Weights of a small CTC audio transcriber.
Model: 7.98M parameters, log mel input, arch transformer, norm layernorm_no_bias, activation silu, layers 10, width 256.
Training: adamw at rate 0.00099, 7900 steps, batches of 128.
Data: trained on melodies that start on their tonic, played by one synthesised instrument, 38.8 epochs.
Rows from block 3 of a small CTC audio transcriber, named by matrix and row number. Rows with one number belong to one neuron. Each number is 500 + 50 x the weight over its row's rms, rounded and kept within 0 to 999. All counts start at 0. Numbers have three digits each.
Before each neuron's rows are labels from the 100 clips, of 14976, where the neuron reaches its highest value: "lies over" is the class under the peak. Only what is clearly more common there than usual is listed. The data: melodies that start on their tonic, played by one synthesised instrument. In brackets: how many of the 100.
# fc1: MLP up (model.blocks.3.mlp.fc1.weight, 1024x256), inputs 128-255
# fc2: MLP down (model.blocks.3.mlp.fc2.weight, 256x1024, transposed), outputs 128-255

lies over: no note (61)
fc1.573:482535536457476522532593591503535509505511440462537463503437446543457517478487499523469533525488475412462585489531521493415534536514570510468532547482498556478433441529540398573509483542485460436483466452483495477498495474518472478402429504550566466484470528562616458547485588516436597582520598489377517558514429528503477525483466467361414465475597562379554435446493472563546444492503
fc2.573:493466456458507449564457425407483588462500431483578478559411571541530479569451496488556489515573511462460469517498517404522453453539511519470414521520578399515442538529524565524540422424511554494541348500497526450487438443365581573531457498495482508452517567537488556505519502470476474508440515529500506543488508445533497479450460536425603565505514528522480505504458567458500440489581

lies over: C#4 (50)
fc1.760:493468637364455499585554506597598430593492471509462478513432440484519501461503529452499471475444482503517471533490427454453443536486532497573554487526474531471493498540477443386447362449540531477459504485580465518450565573516550547476599524506554521507465532592529457423509487612548547499534562423542411477598558484410423476476513368472434508556484477548568464478543444485512549473542
fc2.760:538566494549534493465522475404452476547450490435563416590534515587401585399533521439434547481451562501544436470477528594566511485500588470523555551437597468480524423472537414524548470553437525457572488438500535507575417569443479584501557486407472510511566523570447521461499513511543536522545586521448452500502443403537487523491489474476499445531489459529502337503471573537461582450497

lies over: A#5 (41)
fc1.192:561510502503609512492543496604440613523564415540526496567485547556454574489517481483437598553506470428534529417493472550490524490516563505453397503523478497498506596482528504559435509562487553608537506520540520516469524489463455384460466325530397520573516505523516494533453515555447525492572495554429599501507495473493530528442426506518523493355562484414514495463458461460419467472433
fc2.192:535553444543577483571488410460432465486366550474405637509540577497492544446455488516482570556524494446487464457447447475527511529456597546522466459551539534539567501531579553472551446411515502587531491534507451552531446510489495468394399506481455574510510475428466513555544493390469531444437466615422489494532499509563572512458466534541562490481499515467548595565561610415471483469487

lies over: no note (72)
fc1.548:523494546449508488514460546482502543468576511418530560475467582568496564478606483556484445418413446447452501484453465465457497512612542526527513481536440532446426516528345471494474516544516432539462501457458372553516503490553560411572645532539529532492491552554564502509451491507541487563519550574507509536542454576538432457579595539486433427555600494367493523518464469538484496485580
fc2.548:601486569477459427369496496521474536540443453460486530503524524536440485491497593453486441441461419449536490511504506513529550584558546433535600569583579513510551476462586531567443514546591512487501585466487488507422514420457476560479463530441452499493512524517460533581407560563526507523513507542628578477551559462394523613498483500494546531498506531632535461536465537498528502547392

lies over: no note (63)
fc1.532:471533549517547570567579535449456510538468387497492465571514453560498540557512504511427546531448491424494458512554475507440519454518490540498487503547554575476499545543525399497511385572507601390475384473571497519471484546534561627439468498557569496473489504565610484447564506457507534522481489478376517558421532447482425415470484398369502494497444474441513399515498516535509446435466
fc2.532:550523449463547407493440477585490555472538621548627392505433430542547516492545538434465503464481519539513563532470540491479533561532429514481463561449523447516479426480363507537532533497474401468511581479452421488543485462550484486543568548483415454518396511438478588527471554553454489507474495555572475519500466528443439544502444455537472547470468490511485621542573457457406582513553

lies over: A#5 (27)
fc1.638:506483405501586535567493476492533527477577527495485543518444513506519535538534429534485509469535549524475582483444464462505428422447511478497436477414408521532397480545342509482515446497471456553494434496428383509551514496481521490455481483550522555504517563540486492535501536474467538512474492500503498610613493612560462375481540516589482459475514472401500519526595456457484538460635
fc2.638:432444474461442479487529500593532478469559484502498514436594472520519418488485496546566545527452496466489416449451455439431535439347410513433505507378527446514481571485488526541487542474472486454505495562547542543502496508468397358530577522533498440547516473548534475474536512523422468517575502466480486512469435499502504471539483498543460547566509439431565532445500493573511479481534

lies over: C#4 (31)
fc1.47:476465594480497512579528466502538603545469435546451520536462527535508546570573472455467480439412437489518445479516461460536469454531522555535496501519556526553521539506464453450446419578437550554502417571530480520472492541453607524480535378480483541501524485581487426481536516562546459572443481553503407582515529546505477432447478414555481448500436486482511432530470431488428462456634
fc2.47:505494492479406510457571536424394592501503484486530553577449566476548416443509453456545503490426429379410371435394452367512497535484446520414481467467645475539535552493584464500552499451466543546540523536509617479550443482446523479518553498436478505478479529531479533443551545430546537507527519544476536502462562484600468448493470462459549535541477489576436415562490429458434454407536

lies over: C#6 (43)
fc1.246:574499490439404531555469450531444424476581545504504475521366414551511459474510566486500522519489534566503463538479515469447405492533525541485490450445441511450556477474572509567549421539499425539515473498582469508612448509480610488399489533459539626522514505474506489475486448482522506551496530446480475532467461530514508489484495446567511470361490550536513463530497472474471601461455
fc2.246:493556493476545507491537505498527534490467436517490517460625549523472498398562540459514509471490454456449496506571625510582537572488492533572524490507547438491561516500489477535530578510456506488482461499532447569594538511408407475569481460425475413477600539494469548455504575584512564480562360514472575403533537497476464500556496450441495510558507527476543537564507470469516409544504

lies over: no note (78)
fc1.369:493610542506450483566431546408484721523519437532463543495439555511512504525621479583440545435509491520558515503522470565576473469503464490485490444458495533507419528450502480516482545561467494570478472475439441473545532482466550454470556512503473487441526551620520408569448530487491484532425477578437476632499580518600502507480543525423558483470618506410487494500449512557509471496516
fc2.369:582471560508523544469585538402514411594536451509444569585543495490507525513510515451437512434519561516489492451490429561527466519523528517538529539571472578539466457500584434459531484579534595429516535465488572495462426570489529553486502464448488472497510446551519398509452585462464529429478486522480476497533544416466560551423438449428519485485531540537620344596505522491529534453412